{"model": "image autoencoder", "dataset": "made-up ball-and-stick molecule models", "train_examples": 97500, "image_size": 48, "crop_scale_min": 0.8, "horizontal_flip": true, "bottleneck": "plain", "downsampling_factor": 8, "encoder_arch": "vit", "encoder_norm": "layernorm", "encoder_norm_position": "pre", "encoder_activation": "swiglu", "encoder_mlp_ratio": 2.67, "encoder_head_dim": 48, "encoder_fused_qkv": false, "encoder_bias": "all", "encoder_qk_norm": false, "encoder_parallel_block": false, "encoder_inner_norm": false, "encoder_drop_path": 0.05, "encoder_patch_size": [8, 8], "encoder_conv_stem": false, "encoder_layers": 12, "encoder_width": 128, "encoder_positions": "learned", "loss": "mse", "latent_channels": 4, "decoder_norm": "groupnorm", "decoder_activation": "silu", "decoder_weight_standardization": false, "decoder_channel_attention": "se", "decoder_widths": [64, 128, 128, 128], "decoder_blocks_per_level": 3, "decoder_block": "basic", "decoder_attention": false, "decoder_upsampling": "nearest_conv", "init": "lecun_normal", "residual_init": "zero_last", "optimizer": "adamw", "lr": 0.0012, "beta1": 0.95, "beta2": 0.99, "eps": 1e-10, "steps": 11700, "batch_size": 128, "epochs": 15.4, "lr_schedule": "step", "warmup_steps": 580, "weight_decay": 0.3}
Rows from block 8 of the encoder of a small image autoencoder, named by matrix and row number. Rows with one number belong to one neuron. Each number is 500 + 50 x the weight over its row's rms, rounded and kept within 0 to 999. All counts start at 0. Numbers have three digits each.
After each neuron's rows are labels from the 100 images, of 14976, where the neuron reaches its largest size: "lies over" is the class under the peak. Only what is clearly more common there than usual is listed. The data: made-up ball-and-stick molecule models. In brackets: how many of the 100.
# gate: MLP gate (encoder.blocks.8.mlp.gate.weight, 336x128), inputs 0-127
# fc1: MLP up (encoder.blocks.8.mlp.fc1.weight, 336x128), inputs 0-127
# fc2: MLP down (encoder.blocks.8.mlp.fc2.weight, 128x336, transposed), outputs 0-127

gate.165:540517517527473453462427490508551384520520511489498523503513431372541468563416481508554456496470488472455451581530495539513498583459511525447555505510490545530490495489469524560501466513557448553398429493557576533557432479511412467551522417441580506489544571480537506496488580566505472542521496485576522589547617426473524516501438389466485537531512583610362473437459544483498502434424
fc1.165:561535498444560477425501467464470540597509547475489488509442489474529565430496442474576577620484678458494463469492508433597490472509419493587492557552438596520478435570477555534397478505501462500550432458480512477417508508493565546503491486532517465471567548519461426501497509460474474445498524518502476611510459468521495525508467561530461410507574644526500477471622504517457523479540
fc2.165:502496445561561489502493476570379484566453568476519550530489478480617524516538536564464496687367545602443507541492487619575469471572520539520511502522490522550518505504533493506511504487418529463596513515446523505470485547493602516472537454384463504488508522491493476594494520500386439510475423536497479548562433531451498396453483439496507417496422559520454470472496507518483496493463
lies over: red ball (36)

gate.179:465566532537486511489454515479527510516436421504524544493515523338486512552501430371509516487463479491531503481529517519556519490532492441530505465485462507480495464523449543503463624515567493620476478543506444481680510498467567518479394490476542455626514555500516481510519371588487564476486514546483493524512513473463526493513377472504609434451444592475419539521475509545462528431544
fc1.179:545524435363503492431465479475541561489536429486475473585479545501498493492527527567526413526536491520439461468489515509541506570547520479505484513501509553490488433519468522650506474483411455549517455475559524498386523585524540482487505546400487489503470542615487420508489491449482565473505507417393601559412461515477508537554509539511382552486535561661544524533496464524500422549460
fc2.179:555410395428466442500425479459618510557480506533472453505494539504561503526497481546589464479562569480440419460427545452481527563502540467436490464457519558539500517577470436515454485511400461459505463423571507502464528457465497519490545563449525493475578447528547454456552480426616494545482431427485539663449532514529424557563493514506402483482557528527587484529463531502577565476470
lies over: blue ball (69)

gate.223:511558488342445439457450478478536514480499491470461431473542619530410501493428462555542526457423502500489427490509468542463438571527597565520493552521561517510495518536473513460512455515566441457558601392489491466563573467542610461423454530425499388557481535499502501492476515397476527500597467573554484483468543553447482576514512553444530559509543549503577471564462518457444456453477
fc1.223:531565564434537395552519461549514533460522519469442523492499481516476484553390636456481527455453450527431542543548466597446508511524609576490488480468518481486512523621548469520512470479483557461638526504531545486510626480556496467462378592439487441454548543515504427498499506394502484531516454504513459473513584557421476511505483529506563607427479495533544531552422518515440481511495
fc2.223:510551572582521455510578495525438517450558442459588500577488573394510513506521581392541504466491510547523534581512530539477466394559593494542480500501537509514503548481471500502455609499406488485502577572509568509471561440499487508525489520268475510559458455529525495523487472535505526600423507466520531489521441474486518485564488598514527531466557476512450493501465492567524509382489
lies over: green ball (51)

gate.212:468464472458484622478512533439537452507555512568480542561512424583478504497636441437481481580564500473531505493489504414490512552555388480447507482393553438514509491599488496504493320503558513541467463410538500522524384496490571480404548553402532490418431494449518511511511555567509428476502491539607476493509482518535557543487503545494463515471516479460465538437581480476462483488493
fc1.212:507496514636407595541540482447495523416483439458487539455486464468562521525480521432529528561499495439418460523452498505509484487489474467465504488509437518534476561574526491512488392513570608546526610536426468558472523360503479491384532466603509472401548430460513504497424583534512521476474545489517452631550518474466511488531444464504598410525446494482461449504506466580526511491556
fc2.212:509410491690529520583563485525487448424524541469479622580488419515612517489554490422438494564396462619495434539479478497438478453490588525536518503506520617489506432470524511553427599481560446533531545449521548490513497564500503496511461484539475513468497498367520463525510532472463425525466510506505493510541526512491506590509565599542482482506526484504463477491505539458561422534457
lies over: green ball (71)

gate.154:641569494413510487444436495513496419412509454523455403457511434459445469501486455427535483431464523537373495470597527447540485498514545472529480506443555372499525547433472550531580556480487503536386453542580562513469508475510500452603437390514504552544436384494511502495478532502465514507481482458556427494541420461522574538464483575521478529474502413481513516453447467484546527515463
fc1.154:559472468506534476485534453557568439492439451530510580529505570503484501527423505524484434509483609475527580545578534586450542484487478497497511498589418583463480479409678480415459466472498599537495540437435419526469444552486521480424523435551445485448512606425497595484459556518505511586527483499558464484516544518546515555532467459503551409502396520504545513449486509516407462501511
fc2.154:519380407428483536418517506500478419377531559507449455541488439486546501480523570425516485494452606564521480641526476466506490506502469515495474494428505450591491517435529488563520400529442564503505466463503534515395531561498549503592505468520504497513507494314516540516482520523559528516484466445471454459452451484572502519512545376519487608494514498547574496498515486455528543474580
lies over: red ball (26)

gate.101:427491508452531558536545449510403474474454463504519600505478549454569533480524544452502510469515467517492495478481513421512489457554470492502502514521509498505516378636441462480410498479483586502579406537540373484444298515485525492504516615583526487509557496547496466510448486437520511410483510450509499456529498586520477500570572577529486520416509413590488521541495483506513449506577
fc1.101:494497473513445473583573505421465561385473536399499454462505486418428541465518485536572570464490410455448493448526513483536492466602516523465491454502513451510561555507467525511651432456522503518371541460464551479539517466520556460515455447372503534547496515542546479506505541595511519468494556466446490480482507414388547525534449433496478493530557491385487547469458463433620511475548
fc2.101:532572515490511510417397470476546478398431553464541525608476582630407540511510599541497483547520517594534493509545522423512460574470411510540518475440586470535525556478514488446491496479452469486420410474571460493497505526486511520506503442689479523534517458566515507518536530508490610521454449427487460346475504536489502455539490484519479485498538485486451458533483563515510560445500
lies over: yellow ball (54); green ball (33)

gate.59:444503461464456513420511493461495507478448547523520515521472518490468494499585535484454493537523534468575589575495435486563542518600535444486507521552452524490493517463449476563399517532539465471616389508448405544486567502473590492545530352422531589576464378624456590515546464522528511527555509531489505562440533499397542497523521405505507452509433563520485462521538493476586507485480
fc1.59:569536400517459407500378482553448472576503437466539635519433474493526490516611508428552469464474508448588505539495528390519519519453480429482519507529504445488516525443464431513511520538457558446455482506547564498450433507495602476639470453560497491482458440467469471503589501570502452491443508561423504428607458510530557499484574529492452418497554519488512421521405526475450512471536
fc2.59:519542623617593493423542502553526416505563466459461440507505516514502504521537569516379502470509468545447584536563477589558463427562501549413482504516470510481487435481525550489484478514541397509484465585509508481598513515521461486544507540337471520442457550527507543449506465516529566436530517428463517606531525539473493548467488587478507460510473464503456481504474552591457579593412
lies over: red ball (26)

gate.334:468481489436476545456484431462476537473530464525509613485529440561477553542509434420481511522531525527489531535518515448578538431416512530487441445517526365488521468458411453636587561468512560472524467466553534511372596469412553477582540468555462527627478449529490483495564402551478626528515483457473553501468561533550518502586470553499479454556476530518526475473505449456548514532484
fc1.334:536457562390525520458494452475594400513534516550471560505506563467457486477519599515407487526537448513595480486432506538555553444574512442566486516461436555489520553520540517454466469506486513491548628491510522511479573555532512498289499533450510494386527629520525541485492434464503555547488461471450531462491490472478476469524477600503604524450508484542505531524448502510440449468584
fc2.334:510394394533496503547450484461541482462510471500460580566496529490606502505487545538472453500469552537443467529461510454515504516471585509462523484530483584545502535563569476590491530491501440510511520490539527511408483362478561506512509498364505469501476469482521548480479552447582461347543369454510511511457528489450481485457556620526482404507622519503546489551513456482431420573452
lies over: red ball (36)

gate.35:522454456553450577484425499524505546547429513504540443480487503447498556513530389358600484576441523451512413509527521612511482500529540518497545478444443536515405521524511515468535492521473505569526491450470465486574436467534545505416456632445504462587569547450534479515508534528496500676480528541525513472490540544605485484542425450508559506420504488405520537575464487495464424505491
fc1.35:485482624490533476503459474496375370420537486519515514491490619552482515504516522479504433546495502471455546411550491395541499548674410516519489494477505607524503456485554495501496497500516497559561433568483497525475520512442534476442514575454502466460566664486506331519537545515532494504497480520534512487456469505408513508521463409488521459528489499463522471522585480538520448519508
fc2.35:504625544397533513437535503462480442482491508501580505550521516421438479502532629509464520423718601541532552565500492494509499470586441487523469514532509606473486539483474497468418412532525500477442510543478484506522449472515453483468488568594509492534470511469501365529478539415447538454480475518496467529539521501575497565489532564491543452515547429525463517501491561483496618462475
lies over: blue ball (54)

gate.213:408456534456530514514456512604510442481538533482515434490509565601566482475469493580464436541452548527580502469531517601529479562500536533519491534477462518511487478384548469481455488491484432443475388619579529518508516429507552522544459494575474489602483625491513584533592484485532509461530490362554511534521530513464556322545541517464444468470551471530497484493440517514474544500496
fc1.213:553549547351429500540576476526508535502443501455482482447494567461370485528449474394572495344476489456440463536558483546459506483426594555493503521516539515513490493563526526522595532488421548518531574423499551463516524495490446521466485490602492529550466537510501543507553442509502480451559472480498513419518556499630455490459416464479567557546402432457572437546547477482541526491515
fc2.213:495558562459467492502622511533383483520527580511542522394516359484585483503455572428475519479440562524504525503508483509487496535446522498492520498522512478502503499557563510542593537501466476445502474543440569511380409527490488492494464463678490535518477498417488476509509506523474491601514520531551414567525485497545568507472500388477544429564472505542441504440503528452383561413484
lies over: green ball (54)

gate.258:505512462533551546478404470490535548535604558481501524507534458602509502501572493538554510523634453551550456496450462527484495520548474573443519512455430536484521502505536483600507475488470544606473450498549474524385486579502501507479522481421486475578555487420496568494481558409508453528503476404436540547359526511477431452538467537480444607450603484537517447472524476512385480435428
fc1.258:515520548505513485454534510483486597442432490466567457488494477466521534502488437420551526496497476414480548509486527524455462467453433452540519468503530421542519563435514518410467518496645457493445425511512452480602456542473473513515496425581521525521490567576508502496566458487506497585480551575592518380545574505423500444527539570516619521435615472452381549484462424537566556486455
fc2.258:536530454498454468403440505426451510517482506540569482549500424444522492507477499501615502540513506473380483395430553460488554549542473444559513482498462610481516537547459430524433542491467494460555468519565538494488479389478410515385564494468558492489550511537510560473541523419471507509455546460454478643474542539521447539540414390473487497477495472549444507486481538434581615432448
lies over: yellow ball (39)

gate.279:483509468428412504470448462407539416538445406597495485477504518460519548500523499547369519447476583440628480554511541422541507453393456430473531526534520604498498475526441502400474453508543501468430481453494416434455499528486570488458479485495530506372503472472505514475527506554470564568473453532521514435561482506441558510435575505497520552533450464403503522440531451517620509487559
fc1.279:483494555533513503616398476456480455511597488469515486493469545399474511496544454382513578430509561385605500467476519431468488572529460482505490512496463577531509405521488521523502423476516507471473551592479390511473444495535388506580479600447495442607500520488541526463588513473483458578522489475514480457473483473434508626588443512523444545471454572490495534550463475499561448498516
fc2.279:521473591565482504512514500563579529465573395490572481473495524413586507507470545519531491603505468465449479553505522466428494601468511492610478491415584520496502590522522484441422515502435515497379555415556456498493530523485567499409547555592496513450539445510494491565537483477502581523473477491477462330547501520484508369540493572489461468463468512590467500502492452536428481527496
lies over: blue ball (37)

gate.71:474492474465504415457492537563513581516475492495506338487532531437457491498431456496478518387493526486484532537603451524406502515413597548565502522599529483558479427493489542489541495554452494463479452447484480472495479496579568505516515356406477484488493480547491537504545548396507582399519468541527407484427528521573415480443441553456485457556439504525581467503563552561526529471521
fc1.71:527533489425474493538457523537450419510496483429490477473527577530501528505436450551581544439479465481434587503608539583428510446506552546568473476502585500474521463572459484417570409512549339504474397564529508484451542511530472478658406531520537525542482514534502468518536441458533558475514498454575506451546477517506553497539546558496493538510578548545526469600418535473424523482434
fc2.71:496552508607547516466583483459493422419464473473507533592506512483602516521547527466460510628512505527548474514521482491525475567555511523519503506506428527470496449483576535536451612498452555524556525541463549492375464514501450491559497522356466498535494580463491339504469552522463438531508537521480512507476542507658494534588471369486498493508454543547504477500508566471556426483549
lies over: green ball (85)

gate.23:470529437523478508475444516500460598439430579522571439485502469583458505491470490470526485492500541573483471474567510408514466542580384521479508484532403642507473573543424525476479514501561485430474521472507425526549458532514532516562528343505474446488472536596493401479515641481490467574528535545514542450514585526484532497432465462538497407538499512526555483529484473458539567550601
fc1.23:529523471585460459477563492483392522513567463577497515526476468520439449481569528414517448537508413517483522483529459612442496471481469454467520504479511451490524539517627510467522480502491506494427536365459575490434562464465506502468462569489536486427434544515507523523528483547468548509478514454523421553537412483403549632443467581490421643447508566466499515487546471364471521490446
fc2.23:454440424500520494504345514487402496535499478479535504419510541460429473495498551431474536403476439520618523447513485420544470543488391528528517536519537443514503522476401518516549472484553475505407412563485450492563471509513550500494531395364471500594501484511484462459476529533571603499532514525506433455559539511467519408466429396510573469517475465511492512476508475619485550563484
lies over: red ball (52)